From a checkpoint of a small image classifier: patch size [4, 4].
Rows from block 11 of a small image classifier, named by matrix and row number. Rows with one number belong to one neuron. Each number is 50 + 12 x the weight over its row's rms, rounded and kept within 0 to 99. All counts start at 0.
Before each neuron's rows are labels from the 100 images, of 14976, where the neuron reaches its largest size: "peak on" is the class under the peak. Only what is clearly more common there than usual is listed. The data: rendered rooms with furniture.
# gate: MLP gate (model.blocks.11.mlp.gate.weight, 512x256), inputs 0-255
# fc1: MLP up (model.blocks.11.mlp.fc1.weight, 512x256), inputs 0-255
# fc2: MLP down (model.blocks.11.mlp.fc2.weight, 256x512, transposed), outputs 0-255

peak on: floor
gate.45:66 13 48 41 35 66 64 42 35 45 51 73 50 50 59 20 62 72 79 62 56 57 45 43 48 68 28 45 48 56 47 32 51 58 43 40 44 59 38 58 47 42 36 76 51 64 32 58 80 54 48 53 54 47 50 45 44 55 58 46 64 45 59 55 45 46 63 65 45 62 61 57 57 38 53 56 68 54 58 43 51 56 47 55 51 39 37 68 70 69 52 42 54 51 26 45 66 51 54 28 51 53 44 52 59 58 52 61 43 32 69 39 59 60 40 41 59 38 42 39 29 38 39 40 58 57 55 41 51 57 27 64 51 45 63 56 73 53 37 44 53 39 77 29 71 34 50 57 47 52 39 55 35 57 36 72 43 38 58 26 52 53 62 52 49 62 54 58 39 50 55 40 50 44 51 42 69 57 50 36 40 49 62 44 57 46 52 48 42 46 65 44 60 51 44 63 75 25 33 40 53 48 44 61 57 56 55 56 51 56 33 32 37 36 55 40 38 40 47 63 52 05 54 54 35 46 69 41 30 56 44 59 71 54 38 54 38 36 50 57 60 40 59 55 50 33 67 55 68 70 56 40 18 54 62 49
fc1.45:48 69 53 42 50 52 55 49 69 55 41 29 70 32 37 75 42 49 39 51 41 48 41 54 47 50 44 56 49 38 60 52 49 36 57 62 63 41 28 49 46 39 63 46 64 29 65 65 15 51 49 59 32 34 61 54 33 44 50 58 58 58 28 46 43 65 28 71 45 35 77 25 61 58 40 48 39 40 20 57 57 53 53 55 32 36 48 31 60 35 45 42 39 43 71 53 29 58 58 74 54 52 57 37 54 66 47 69 53 37 53 46 40 49 35 62 54 83 49 55 44 48 50 50 63 58 55 45 49 47 47 55 36 36 42 50 31 57 44 52 41 65 38 82 20 52 44 47 63 46 64 57 64 37 74 38 91 72 61 77 63 51 43 46 51 42 43 42 73 43 62 53 45 41 34 53 42 42 42 61 40 53 48 72 55 46 51 63 42 46 43 67 31 62 46 56 43 60 39 50 65 41 42 51 54 56 49 57 48 46 60 50 66 69 55 43 63 66 45 46 53 67 40 36 50 46 44 39 66 52 41 28 43 37 60 47 73 55 49 32 52 50 56 32 39 50 47 41 52 49 65 52 48 58 48 51
fc2.45:66 34 51 55 48 75 49 52 65 62 38 51 40 19 44 41 61 40 57 59 39 42 69 42 59 37 74 63 47 43 36 34 33 35 40 58 42 46 52 58 61 47 43 53 54 31 77 54 44 30 30 60 41 50 65 42 42 45 55 52 46 58 72 56 49 47 56 54 55 39 49 49 32 70 54 54 68 58 71 47 56 46 58 54 65 40 35 71 58 36 55 52 39 40 34 65 48 64 58 63 44 57 34 31 52 83 48 72 35 47 58 43 59 30 52 57 50 49 46 42 45 62 66 31 47 34 41 50 31 19 71 40 63 46 49 72 45 51 46 33 36 64 51 67 49 46 52 47 40 27 66 54 49 46 61 57 62 33 54 51 42 43 56 43 67 54 48 32 46 39 57 41 54 31 24 39 46 61 66 57 48 61 59 69 37 60 64 67 78 33 34 42 47 56 45 58 60 55 37 32 39 49 44 57 39 47 43 44 14 38 55 36 62 59 48 53 51 54 70 40 42 32 52 50 54 58 30 30 61 54 64 63 33 67 51 57 58 55 53 53 46 58 56 41 55 70 53 46 30 70 68 51 49 60 41 54

peak on: floor
gate.371:34 59 36 46 47 47 50 52 38 52 39 45 52 58 59 47 49 61 87 55 43 34 72 49 46 53 49 52 75 61 49 47 55 26 48 69 52 44 52 33 26 54 51 48 51 74 38 54 68 28 53 45 54 37 45 48 44 48 56 52 59 38 58 63 75 35 48 43 58 50 28 66 62 46 45 59 52 43 50 66 57 48 38 41 73 62 80 63 54 28 57 72 29 51 61 47 37 29 52 62 72 58 54 66 63 65 50 58 56 41 44 39 63 64 59 43 44 62 60 43 50 65 59 54 56 68 68 41 42 54 55 68 54 38 44 46 51 51 28 34 37 21 45 36 41 37 45 49 46 41 38 38 36 40 39 49 29 52 54 30 46 34 40 56 54 60 36 59 45 28 75 64 32 46 25 33 51 44 29 33 44 44 40 57 63 40 68 31 60 46 55 74 50 54 64 83 58 25 49 56 48 45 46 57 46 28 45 48 46 65 40 41 67 42 40 61 59 48 48 39 62 52 25 54 44 63 49 62 43 51 51 65 49 51 51 69 83 42 47 41 67 52 57 52 56 54 46 41 62 53 50 47 46 45 55 62
fc1.371:37 65 37 48 44 52 47 41 19 45 52 55 50 68 44 66 51 43 68 44 46 41 73 54 41 47 60 33 61 60 49 57 44 47 70 56 35 50 60 60 51 39 51 51 28 71 44 45 35 39 41 43 64 29 52 50 58 30 48 40 41 41 76 36 43 39 58 59 52 67 59 51 46 62 49 46 41 47 55 41 40 58 60 46 64 65 76 45 57 42 42 71 46 40 57 52 61 36 51 57 49 30 61 48 54 46 50 41 57 56 43 51 47 47 55 46 54 52 61 60 35 56 33 46 46 60 55 42 67 59 48 60 63 35 31 49 66 52 57 43 45 51 59 45 37 59 54 60 49 33 37 15 39 41 35 28 47 52 68 22 43 52 29 79 32 72 45 57 51 46 47 50 55 50 70 50 60 34 46 69 77 47 47 64 67 37 68 47 54 49 54 46 58 45 58 80 74 67 33 60 64 28 41 44 46 44 44 55 70 42 51 47 46 30 60 43 35 25 56 23 54 53 37 48 61 50 60 47 35 23 65 57 44 53 58 61 63 82 60 57 60 31 73 45 59 59 23 50 49 56 47 59 45 45 52 62
fc2.371:50 53 56 53 47 57 54 38 68 32 58 44 37 20 44 56 62 50 43 49 52 59 54 49 51 43 47 55 62 30 40 33 81 49 74 43 35 49 32 62 51 63 27 42 36 55 61 27 40 45 54 56 64 52 41 62 62 73 58 26 37 45 54 49 56 48 43 54 66 57 42 35 52 59 53 65 56 69 51 41 57 81 40 44 45 54 34 65 45 50 19 32 56 34 22 45 74 26 54 53 57 37 33 58 45 47 45 54 67 35 62 74 34 56 56 59 52 56 51 49 31 61 60 37 45 61 56 55 46 65 42 62 48 36 31 59 62 46 47 52 61 59 47 72 62 42 56 58 37 46 66 53 42 35 45 31 67 60 48 23 50 61 29 71 49 35 55 54 56 41 57 62 41 49 61 59 61 56 53 72 41 41 62 46 53 48 63 24 40 45 57 33 59 36 45 47 56 51 48 58 47 62 55 35 45 43 43 56 74 33 41 46 31 55 57 41 49 56 55 64 22 50 60 52 52 49 71 45 60 46 41 46 47 72 64 56 65 75 31 55 43 31 45 61 65 42 54 77 56 29 37 43 37 47 46 51

peak on: ceiling
gate.11:41 44 27 58 46 30 45 46 33 37 61 32 56 51 65 73 73 45 46 36 59 61 26 60 43 36 51 54 42 66 52 61 51 41 59 57 60 57 50 56 56 51 61 45 65 42 65 59 61 27 44 56 62 45 64 54 33 54 70 51 48 51 40 65 50 60 59 41 27 39 48 54 60 57 40 37 34 18 23 46 57 57 33 70 52 48 57 38 55 50 47 44 67 41 53 35 46 36 59 54 48 30 59 65 54 54 29 68 41 70 50 46 74 51 60 36 52 72 65 33 59 55 34 46 59 82 55 35 53 51 47 52 46 24 39 44 92 57 49 66 52 42 46 39 40 36 44 52 55 41 62 54 54 32 60 59 43 35 74 46 36 46 31 35 49 52 34 39 45 67 50 58 46 70 65 58 51 42 43 51 54 60 52 66 74 29 53 63 53 61 56 63 31 43 37 45 47 60 36 49 60 45 50 61 41 64 33 68 34 26 51 42 61 59 50 44 54 45 54 42 52 60 20 68 37 55 60 48 33 61 41 31 63 54 65 47 64 26 34 41 60 58 51 52 47 68 50 55 52 43 37 59 52 52 44 49
fc1.11:60 45 77 54 57 57 52 42 76 37 39 67 30 39 48 35 31 39 43 56 56 34 70 30 58 61 41 41 56 23 51 37 41 59 43 52 31 60 56 53 43 48 46 46 36 65 37 37 36 80 53 56 38 44 38 48 55 39 42 24 58 61 50 31 54 50 46 55 71 61 79 45 38 40 62 64 54 58 64 57 34 47 79 53 54 38 38 50 38 61 59 54 46 67 48 64 47 50 47 43 49 60 35 48 41 44 80 46 70 36 53 50 45 47 50 51 33 31 45 61 52 53 67 73 57 33 32 64 45 55 47 62 66 59 40 69 10 39 66 35 67 48 56 55 49 58 61 49 44 45 51 60 68 65 43 32 39 62 27 56 60 49 61 84 52 60 67 53 48 52 60 28 56 21 37 46 39 56 61 35 54 26 59 32 35 71 49 43 52 49 56 43 54 60 61 49 61 51 59 55 44 64 50 47 61 48 68 53 50 56 53 53 37 43 59 35 43 49 29 48 48 37 52 34 68 54 53 47 54 41 52 50 53 57 50 51 23 70 43 44 38 35 66 51 63 54 59 41 44 62 55 39 46 49 58 47
fc2.11:46 59 46 57 52 23 51 79 52 36 55 36 70 83 52 44 49 52 39 51 55 50 66 63 60 55 59 46 60 44 41 63 37 58 73 36 57 49 50 65 64 45 68 32 62 56 41 41 52 43 52 32 58 27 53 58 50 58 47 49 39 57 37 31 64 55 43 52 38 44 60 73 51 46 39 45 47 47 52 47 43 43 30 56 36 62 42 38 76 54 50 37 61 37 50 49 49 59 55 53 50 52 64 44 64 68 47 62 60 54 43 70 71 57 75 40 40 74 42 45 31 44 22 52 65 52 59 66 69 62 55 54 57 46 51 65 50 47 49 58 54 52 57 44 59 51 63 75 64 67 54 40 42 28 57 77 48 36 47 44 43 33 27 44 46 61 18 44 55 56 32 59 55 51 46 39 38 67 36 42 40 52 40 59 74 44 29 56 48 29 47 56 36 48 40 48 53 30 33 55 50 51 51 63 34 48 62 38 43 45 38 39 54 60 47 53 77 61 28 50 49 62 30 41 36 42 47 50 47 63 40 41 68 46 46 29 62 39 68 68 57 65 48 40 44 61 70 53 44 26 24 46 40 38 26 46

peak on: ceiling
gate.300:49 80 46 47 66 36 46 35 56 45 57 39 32 67 35 51 65 39 53 22 58 61 60 61 53 60 59 47 28 62 43 51 29 60 57 48 66 62 35 25 69 57 50 61 33 37 70 43 39 46 71 29 53 47 60 49 53 47 62 54 51 39 43 53 36 54 51 64 43 35 52 35 38 48 43 21 48 47 57 46 29 47 51 35 38 32 47 44 40 38 60 38 35 38 26 37 40 43 62 49 42 35 60 50 56 41 36 56 32 64 39 42 41 48 52 36 49 45 37 55 63 54 69 51 55 37 51 67 49 67 53 48 38 49 29 64 65 59 44 46 69 34 53 58 37 52 38 54 46 42 66 52 53 48 43 52 71 61 59 73 59 40 46 70 31 38 40 63 61 63 77 51 46 37 60 73 62 44 69 71 71 49 62 56 71 52 47 62 60 32 53 57 70 37 43 27 28 63 45 54 54 47 51 67 51 43 40 47 52 51 65 14 72 57 43 70 35 34 49 54 48 50 39 45 43 54 41 68 58 43 55 48 56 54 55 25 53 55 51 51 74 51 70 37 49 49 40 56 49 44 54 70 45 40 40 33
fc1.300:38 35 43 68 48 53 29 39 48 41 67 58 53 49 71 40 47 47 52 68 60 42 35 43 36 51 46 52 54 54 46 47 45 44 65 33 30 61 59 61 54 78 30 46 46 39 77 35 45 61 51 45 49 47 44 70 28 62 52 50 42 71 55 51 67 45 74 59 54 43 51 50 32 57 39 69 47 59 53 44 55 66 33 56 45 45 56 61 55 55 56 47 36 51 57 52 47 39 46 22 36 42 61 49 48 71 37 48 56 39 47 46 54 50 52 43 75 56 77 50 59 46 62 36 44 44 62 48 50 70 47 54 69 47 73 46 62 37 43 71 35 60 34 61 35 55 69 37 58 62 56 46 51 51 45 55 48 25 23 26 18 71 49 70 65 40 81 33 61 61 50 50 66 42 42 44 42 62 39 48 38 45 53 50 28 56 65 31 44 63 59 53 49 36 35 53 49 45 63 72 53 36 67 40 44 60 65 48 46 36 49 35 51 42 49 39 46 42 53 44 48 66 58 45 44 59 88 34 51 49 17 35 39 40 53 52 56 50 64 29 43 67 57 45 63 55 33 33 54 65 40 50 52 48 60 60
fc2.300:57 38 27 60 58 67 59 67 69 58 28 40 81 52 67 43 48 35 35 74 40 41 56 45 48 58 46 23 64 58 55 20 68 46 54 49 59 50 42 37 38 49 42 60 57 47 47 40 43 47 40 58 39 59 53 34 43 32 56 52 53 42 46 65 60 41 50 53 42 37 33 37 56 60 60 68 43 26 35 45 43 52 60 51 47 45 74 47 62 46 51 67 56 63 67 43 50 49 66 57 77 38 47 22 44 49 58 64 41 45 56 59 44 31 71 77 46 40 51 38 66 45 57 57 61 48 41 67 44 33 53 59 53 74 49 42 44 37 72 57 35 61 58 25 50 66 38 42 32 65 60 55 49 46 62 49 69 62 51 55 48 54 59 70 47 53 52 67 61 54 35 35 53 56 40 50 45 56 53 75 48 41 46 48 43 60 34 60 66 46 52 39 42 33 56 40 43 27 36 59 39 35 56 72 67 55 32 59 39 42 60 39 54 46 47 41 53 51 48 64 54 54 51 36 25 45 51 54 34 50 47 28 47 41 58 24 37 59 36 50 70 19 54 60 50 57 64 66 41 52 47 62 38 35 49 79

peak on: floor
gate.352:33 79 55 37 51 59 51 57 61 49 44 48 53 48 35 46 57 47 37 55 47 34 34 61 42 39 29 25 43 38 47 68 51 43 46 45 66 41 49 53 71 65 44 42 40 58 54 54 54 64 28 55 50 53 30 58 59 46 41 53 29 46 43 71 52 51 55 56 59 37 49 61 48 54 48 38 37 63 60 53 60 48 40 57 36 32 63 33 47 72 65 35 35 56 62 66 42 44 34 65 53 83 11 40 74 63 49 64 51 58 38 37 21 56 55 68 68 54 66 27 53 40 41 55 50 57 49 33 43 49 66 61 70 56 43 43 44 54 48 55 55 39 56 55 70 49 58 43 80 45 29 48 46 49 36 37 45 57 62 58 45 40 54 53 75 46 48 37 55 45 69 56 45 64 51 49 41 56 55 42 30 23 40 47 60 43 66 53 51 64 55 67 42 42 32 58 45 69 68 66 56 39 23 43 65 56 34 69 46 44 32 42 46 47 65 58 34 79 60 56 55 52 34 46 61 59 56 67 59 38 62 51 45 53 51 59 48 48 49 49 40 35 43 53 27 46 71 44 50 33 70 63 38 38 34 50
fc1.352:71 47 69 59 55 49 50 36 28 48 58 48 48 55 54 52 42 63 73 31 51 55 52 55 44 37 37 40 68 46 40 48 50 57 46 47 51 45 48 53 51 45 50 33 47 40 37 62 55 38 42 43 35 64 65 38 59 60 37 57 46 15 59 44 50 57 52 48 67 56 68 63 56 60 48 44 52 38 48 57 60 38 57 25 69 37 44 50 68 56 50 37 37 56 54 65 74 41 32 50 32 66 24 74 47 50 36 55 76 77 40 48 56 57 34 72 56 47 60 46 50 61 64 47 62 38 45 47 38 55 34 48 74 53 45 36 55 22 69 50 66 53 54 39 50 38 30 54 54 59 42 60 58 51 33 57 35 83 38 36 50 42 22 66 51 50 56 65 44 47 48 37 49 33 40 54 70 60 64 50 32 40 27 54 61 43 48 49 62 39 74 64 39 49 63 38 67 48 33 49 41 37 67 44 57 45 33 52 46 58 46 56 44 45 33 34 60 49 46 26 72 44 41 64 49 40 59 61 45 37 50 28 38 47 62 42 47 76 63 43 60 41 62 61 69 33 55 47 30 61 40 71 51 65 51 55
fc2.352:66 41 42 33 53 62 22 36 48 47 67 83 59 52 37 55 70 20 53 50 47 78 29 54 49 46 71 41 51 53 56 55 44 42 36 36 32 54 79 44 63 59 52 51 70 65 41 55 52 43 37 41 55 24 59 54 51 44 51 56 60 56 48 40 38 43 32 61 69 45 44 41 38 51 48 41 65 48 48 56 44 63 56 53 69 43 46 61 56 36 41 48 50 47 50 47 69 65 49 60 45 74 42 51 50 47 50 45 47 52 68 18 36 51 49 67 66 44 41 25 37 47 45 61 27 82 59 41 55 69 42 72 55 46 21 64 41 37 41 74 48 39 58 44 42 64 51 61 51 72 49 22 44 48 57 34 37 56 41 49 65 66 56 59 60 50 30 53 54 32 54 56 52 36 61 65 39 64 30 33 55 24 44 56 57 31 52 57 50 44 46 61 47 56 57 44 63 55 62 47 55 54 41 42 46 60 55 52 23 45 44 37 39 38 75 51 55 52 60 48 34 61 59 48 29 41 41 49 41 60 52 73 49 70 55 85 53 34 56 51 48 38 48 60 65 42 46 53 42 51 50 48 44 46 48 45

peak on: floor
gate.399:57 55 47 61 54 58 54 56 62 65 62 32 62 47 55 49 34 52 57 52 68 34 43 59 52 51 65 38 63 41 38 37 41 49 33 75 55 33 53 54 68 76 72 32 37 73 39 65 43 50 53 47 27 68 56 37 63 57 54 37 67 67 54 18 37 65 47 43 45 59 34 50 55 39 53 36 55 29 52 34 52 47 62 57 43 41 43 47 56 48 52 51 60 37 36 36 37 55 49 38 72 33 48 58 57 58 60 50 54 63 48 40 65 40 59 56 37 37 38 55 42 69 46 28 60 38 35 46 60 57 69 47 58 65 38 46 25 61 36 75 53 50 44 70 51 32 49 58 79 62 39 56 43 66 56 65 65 72 44 39 59 43 42 68 34 41 49 46 50 50 19 62 53 25 66 51 48 46 58 33 49 29 37 46 46 29 66 62 33 62 51 38 44 43 45 50 59 51 62 40 44 47 54 36 44 46 32 49 40 39 45 59 50 51 55 55 64 67 39 48 55 45 64 60 72 34 35 52 62 55 57 50 75 51 26 28 57 73 36 60 35 56 33 61 57 41 51 30 47 56 48 30 57 51 53 43
fc1.399:71 46 62 47 57 44 61 41 53 27 55 55 57 60 51 46 44 53 30 54 38 33 52 72 47 43 28 25 47 40 60 61 39 58 46 38 52 29 53 48 62 85 54 36 66 55 67 30 36 59 40 52 52 63 41 51 57 50 40 78 39 46 74 59 48 73 48 65 50 57 33 43 63 51 49 64 52 30 52 33 46 49 55 48 57 46 46 29 66 60 65 40 61 24 36 51 44 68 47 21 50 77 60 39 57 40 67 46 62 58 42 44 11 71 42 55 37 35 72 60 42 65 54 50 57 41 51 51 34 41 58 45 65 57 42 64 17 54 57 50 49 37 53 71 35 59 43 43 54 48 59 59 63 55 45 51 51 64 50 45 37 62 49 46 55 42 56 70 40 50 50 55 57 48 51 47 55 42 37 60 53 44 52 52 42 49 68 54 43 27 46 61 45 73 38 35 38 42 55 73 51 52 74 53 45 45 41 52 43 28 70 45 56 56 55 49 45 63 36 69 51 40 68 41 42 15 49 48 48 37 58 57 47 45 62 47 38 44 31 61 41 57 58 60 51 48 56 42 71 65 40 41 38 36 42 26
fc2.399:17 49 57 55 41 44 44 39 44 47 58 54 41 62 56 44 53 43 37 47 51 39 57 60 62 62 59 59 42 59 63 73 34 52 51 60 49 51 34 43 30 53 48 70 37 40 38 54 37 47 54 24 33 46 60 76 39 53 46 30 48 57 34 82 63 57 55 45 40 48 58 54 58 49 53 43 63 61 48 36 44 60 36 65 50 68 64 54 56 52 35 61 54 64 58 42 32 68 48 72 59 53 33 30 35 28 20 43 42 47 64 58 59 65 59 39 44 33 55 45 59 41 38 71 44 54 59 49 61 46 50 44 50 38 29 43 36 47 62 50 47 50 47 30 51 32 54 50 58 41 49 53 60 54 69 51 60 52 36 66 68 51 39 63 39 59 52 33 49 51 74 59 53 43 52 48 66 54 66 44 52 52 58 43 56 50 54 29 52 47 39 60 29 39 76 54 27 57 67 71 52 39 42 59 45 44 62 55 44 63 61 57 47 31 84 71 67 63 54 28 38 33 36 63 40 53 33 70 52 33 40 37 52 49 44 22 54 52 55 55 40 47 40 53 52 47 41 62 27 42 77 23 65 59 68 44

peak on: floor
gate.254:48 53 61 49 43 55 69 56 43 62 70 48 46 51 56 32 40 55 31 46 50 25 43 74 36 53 77 67 37 51 56 62 63 28 53 71 38 47 46 59 56 54 51 52 43 69 36 44 71 43 33 51 67 64 36 32 45 66 41 23 34 58 51 61 62 63 57 59 52 40 46 59 50 28 47 36 27 46 67 31 44 38 43 61 69 43 48 43 54 66 41 43 65 60 54 49 56 60 51 63 43 41 35 41 66 61 62 45 41 61 58 37 43 44 60 48 62 56 29 45 45 50 37 66 58 51 62 53 48 46 64 47 51 39 32 63 35 53 57 51 27 49 66 33 45 56 44 45 47 52 46 70 64 60 50 28 54 57 55 22 52 59 62 59 74 52 44 78 42 34 61 48 41 47 52 33 69 32 50 62 39 64 56 55 60 58 54 63 43 37 50 49 60 69 55 46 50 30 57 56 40 49 67 59 56 33 50 36 65 57 41 58 34 49 59 41 50 63 33 49 46 70 44 56 25 53 39 37 29 27 48 35 48 43 43 47 43 50 56 38 68 33 30 48 70 21 69 76 33 57 63 39 52 63 35 55
fc1.254:36 38 81 55 44 41 45 38 41 50 65 54 45 56 33 50 44 45 38 27 59 38 28 61 55 74 47 62 57 60 48 30 62 47 64 69 63 20 16 61 59 37 33 46 47 69 50 32 59 32 51 44 62 45 49 43 61 58 38 53 24 76 61 59 62 64 35 46 39 52 39 56 71 45 44 57 36 41 66 44 54 43 66 59 46 42 65 43 62 53 44 52 62 63 49 47 67 43 43 28 58 50 47 60 31 39 54 10 46 48 52 67 53 60 47 55 38 52 47 49 53 66 53 55 46 40 41 54 27 56 56 73 53 43 53 44 56 38 34 47 25 31 78 40 59 61 47 48 49 54 38 58 56 50 32 44 51 63 51 73 66 43 51 56 53 59 64 66 64 62 70 55 38 57 55 35 53 40 52 38 57 58 74 62 70 56 53 57 49 31 48 47 62 53 52 49 35 34 54 32 44 43 62 54 37 49 44 33 70 49 46 57 68 33 60 32 44 58 48 60 49 60 42 40 35 44 46 40 33 40 53 38 48 44 43 57 53 55 61 23 45 46 50 43 72 41 44 71 27 49 62 57 54 58 52 71
fc2.254:55 59 46 51 57 42 32 57 82 34 68 51 52 43 52 47 42 47 38 47 49 41 58 65 49 35 39 56 44 42 48 59 47 64 48 59 52 51 58 56 36 62 63 58 63 39 56 50 28 40 53 47 57 46 55 54 67 46 49 39 49 57 32 65 57 49 71 29 49 40 53 53 26 45 39 39 59 39 29 67 60 59 40 70 26 39 23 64 63 45 62 29 44 54 69 64 58 46 53 52 55 45 35 71 50 66 70 57 74 55 57 49 57 49 60 42 49 54 37 40 36 35 45 55 37 68 28 52 42 46 50 35 64 42 45 48 51 45 73 56 57 49 58 53 56 64 45 70 39 72 43 74 68 58 57 58 75 47 50 33 49 40 35 48 37 68 43 35 57 47 50 63 75 46 35 40 29 66 49 62 66 53 70 52 39 40 52 51 48 59 36 55 43 44 38 54 42 30 34 30 58 64 25 50 64 40 55 37 57 94 52 44 42 41 59 71 33 50 40 72 30 36 57 52 60 50 40 26 48 55 44 36 47 56 54 30 45 41 30 62 54 29 63 50 42 59 35 59 51 50 43 70 51 46 41 40

peak on: ceiling
gate.448:75 44 39 29 45 59 35 56 42 36 47 60 39 57 41 49 49 57 37 35 45 63 57 46 61 57 64 39 22 74 48 66 64 74 43 46 45 39 41 40 49 20 55 55 54 35 59 51 72 54 48 43 53 69 34 41 67 28 37 60 76 44 60 30 62 72 37 53 59 44 58 59 54 44 69 28 54 61 60 54 56 28 60 65 55 53 42 41 53 36 29 34 38 55 53 67 61 32 51 38 54 46 72 52 50 51 63 36 41 22 53 44 54 56 35 70 65 47 52 45 30 27 47 34 42 63 58 65 39 53 47 51 68 41 46 71 23 53 76 29 48 46 45 44 41 47 45 50 52 48 40 48 49 63 67 47 55 48 31 60 48 51 47 37 45 54 60 54 59 46 61 48 63 39 50 44 68 42 49 39 50 72 72 65 64 79 42 60 38 84 54 40 45 64 40 53 54 59 35 29 62 56 33 67 63 58 59 47 53 55 39 57 62 60 60 39 66 56 55 48 71 37 46 34 52 32 50 42 44 58 49 41 48 59 42 39 41 52 32 36 65 46 44 49 65 62 39 57 44 41 51 39 65 56 50 44
fc1.448:22 63 68 34 58 61 58 57 40 77 48 56 43 44 53 45 48 40 67 62 34 40 52 57 54 48 44 49 55 60 35 50 58 30 51 39 75 58 55 53 56 52 49 50 57 40 30 55 39 62 37 44 40 34 63 49 58 58 67 50 46 59 75 53 60 36 66 42 45 55 49 62 46 62 36 62 54 60 54 65 34 59 52 31 56 48 54 46 37 67 60 41 36 59 63 55 38 37 40 33 66 58 67 24 58 58 46 44 50 65 39 46 30 47 54 45 36 46 35 66 43 42 32 46 50 42 23 15 72 62 53 43 40 37 57 23 49 36 27 32 50 44 47 40 58 49 59 65 71 54 55 56 61 60 55 42 35 53 57 29 49 56 69 54 49 51 28 42 32 58 35 48 49 41 35 31 36 62 41 34 57 41 27 45 55 54 39 52 64 48 51 58 43 32 52 46 63 46 56 57 52 44 81 31 39 75 46 64 41 32 49 45 51 55 48 51 52 53 57 35 49 44 54 62 68 43 41 49 69 62 45 68 52 58 51 43 73 61 48 56 46 50 93 50 77 78 59 43 48 49 44 69 53 46 47 45
fc2.448:50 54 40 42 57 44 39 78 46 51 31 41 61 60 41 21 56 49 40 67 56 71 58 36 46 54 30 53 55 73 31 43 39 51 53 67 51 55 67 65 43 32 42 38 54 42 56 32 69 44 56 38 63 46 54 43 58 64 52 69 35 38 49 31 58 39 59 48 60 70 43 38 37 60 25 63 70 39 20 52 54 22 36 37 55 56 40 24 50 71 32 51 41 44 41 67 60 56 54 43 59 53 67 59 39 47 35 32 85 42 67 53 49 61 52 51 81 59 35 67 35 64 48 34 43 76 71 72 57 43 44 44 47 53 54 63 42 35 48 59 43 60 49 54 61 44 41 73 68 63 49 41 56 32 42 60 49 44 50 49 44 39 28 61 61 37 63 37 40 41 53 27 55 58 50 48 55 49 60 52 43 57 51 53 49 56 57 47 35 43 39 59 61 59 26 53 36 52 52 55 26 39 45 46 73 65 50 58 47 57 48 57 57 58 86 55 54 56 40 39 51 54 54 37 33 64 34 41 43 66 53 64 47 48 44 55 70 56 41 56 45 43 46 50 58 55 31 52 39 65 39 53 52 41 47 37

peak on: floor
gate.1:71 46 43 52 53 61 40 50 65 67 40 38 53 56 38 33 56 61 65 51 38 41 32 54 56 43 54 55 44 39 47 28 47 70 42 50 49 45 46 78 55 49 56 68 56 70 64 58 48 84 52 51 43 49 53 39 31 56 45 26 60 50 47 29 51 52 44 69 57 39 55 35 47 68 38 41 47 41 19 67 43 45 63 41 60 33 36 49 43 62 47 33 37 58 43 31 86 67 47 51 42 67 63 09 72 44 34 54 57 41 44 48 56 60 27 43 70 52 49 42 57 54 42 54 58 28 55 36 60 56 33 44 41 63 47 49 36 73 65 51 41 56 37 39 45 47 41 59 50 61 49 54 53 43 39 68 66 41 42 40 24 66 48 61 42 73 48 55 37 67 60 52 55 64 63 56 55 60 55 45 43 47 49 54 29 67 51 40 44 64 34 66 72 59 58 36 54 57 57 48 63 54 67 53 50 49 51 48 64 49 50 46 51 45 41 45 34 28 60 48 54 53 66 65 41 70 75 43 22 54 36 43 59 59 50 35 47 44 47 48 61 37 17 41 55 31 62 58 61 41 49 42 43 39 40 46
fc1.1:35 45 48 37 37 29 56 61 52 30 57 50 82 44 63 49 43 30 60 39 65 48 46 59 43 43 69 63 44 50 52 69 35 26 54 67 38 34 48 37 45 74 32 43 30 50 42 46 61 48 44 57 51 60 52 62 45 29 43 55 70 58 70 61 71 55 58 57 48 53 37 67 71 42 54 44 28 45 68 38 48 37 63 39 48 61 49 54 54 61 59 41 64 52 45 59 25 56 55 46 37 37 48 79 46 43 57 58 35 64 54 55 46 47 78 47 40 46 53 55 46 43 63 54 58 68 42 43 37 50 06 55 51 24 34 50 70 71 49 37 40 37 65 57 54 55 43 50 66 45 53 58 60 68 62 31 53 41 59 41 52 45 66 34 54 53 22 54 57 35 62 57 50 41 51 45 36 55 55 68 60 48 41 56 43 33 24 44 37 55 58 44 36 63 27 46 46 43 34 58 42 45 45 59 42 50 45 23 55 44 57 48 39 67 66 71 51 59 59 49 53 56 55 40 51 39 36 56 70 47 52 55 35 50 42 74 47 60 42 65 46 53 77 63 36 30 39 54 47 62 53 70 64 45 62 48
fc2.1:43 36 39 67 52 71 64 44 41 57 57 71 50 23 73 53 58 24 48 65 25 72 57 31 47 65 32 42 48 59 49 52 59 55 48 56 45 60 56 49 34 25 27 32 44 46 33 42 60 47 35 47 58 38 47 43 68 46 58 58 48 47 50 69 49 42 48 42 42 57 48 55 41 59 46 55 61 49 73 53 54 56 27 72 57 50 35 49 68 40 61 48 56 64 64 54 35 32 51 49 57 52 46 77 43 62 56 84 60 48 34 62 56 33 23 66 55 55 68 41 61 51 37 66 45 61 26 55 65 53 54 47 47 44 55 34 50 18 58 62 36 37 43 37 27 59 68 37 41 34 48 39 59 36 48 46 49 39 57 69 35 59 56 69 44 43 63 62 39 27 43 42 50 62 54 56 61 56 54 41 55 50 42 41 46 59 47 75 69 43 77 49 44 56 55 21 41 40 51 32 60 64 64 56 49 40 53 47 32 52 34 49 58 48 40 28 55 52 42 43 68 45 47 54 60 69 55 62 38 39 45 57 42 57 47 54 46 40 52 38 63 46 70 28 48 51 61 67 47 49 59 62 46 36 51 63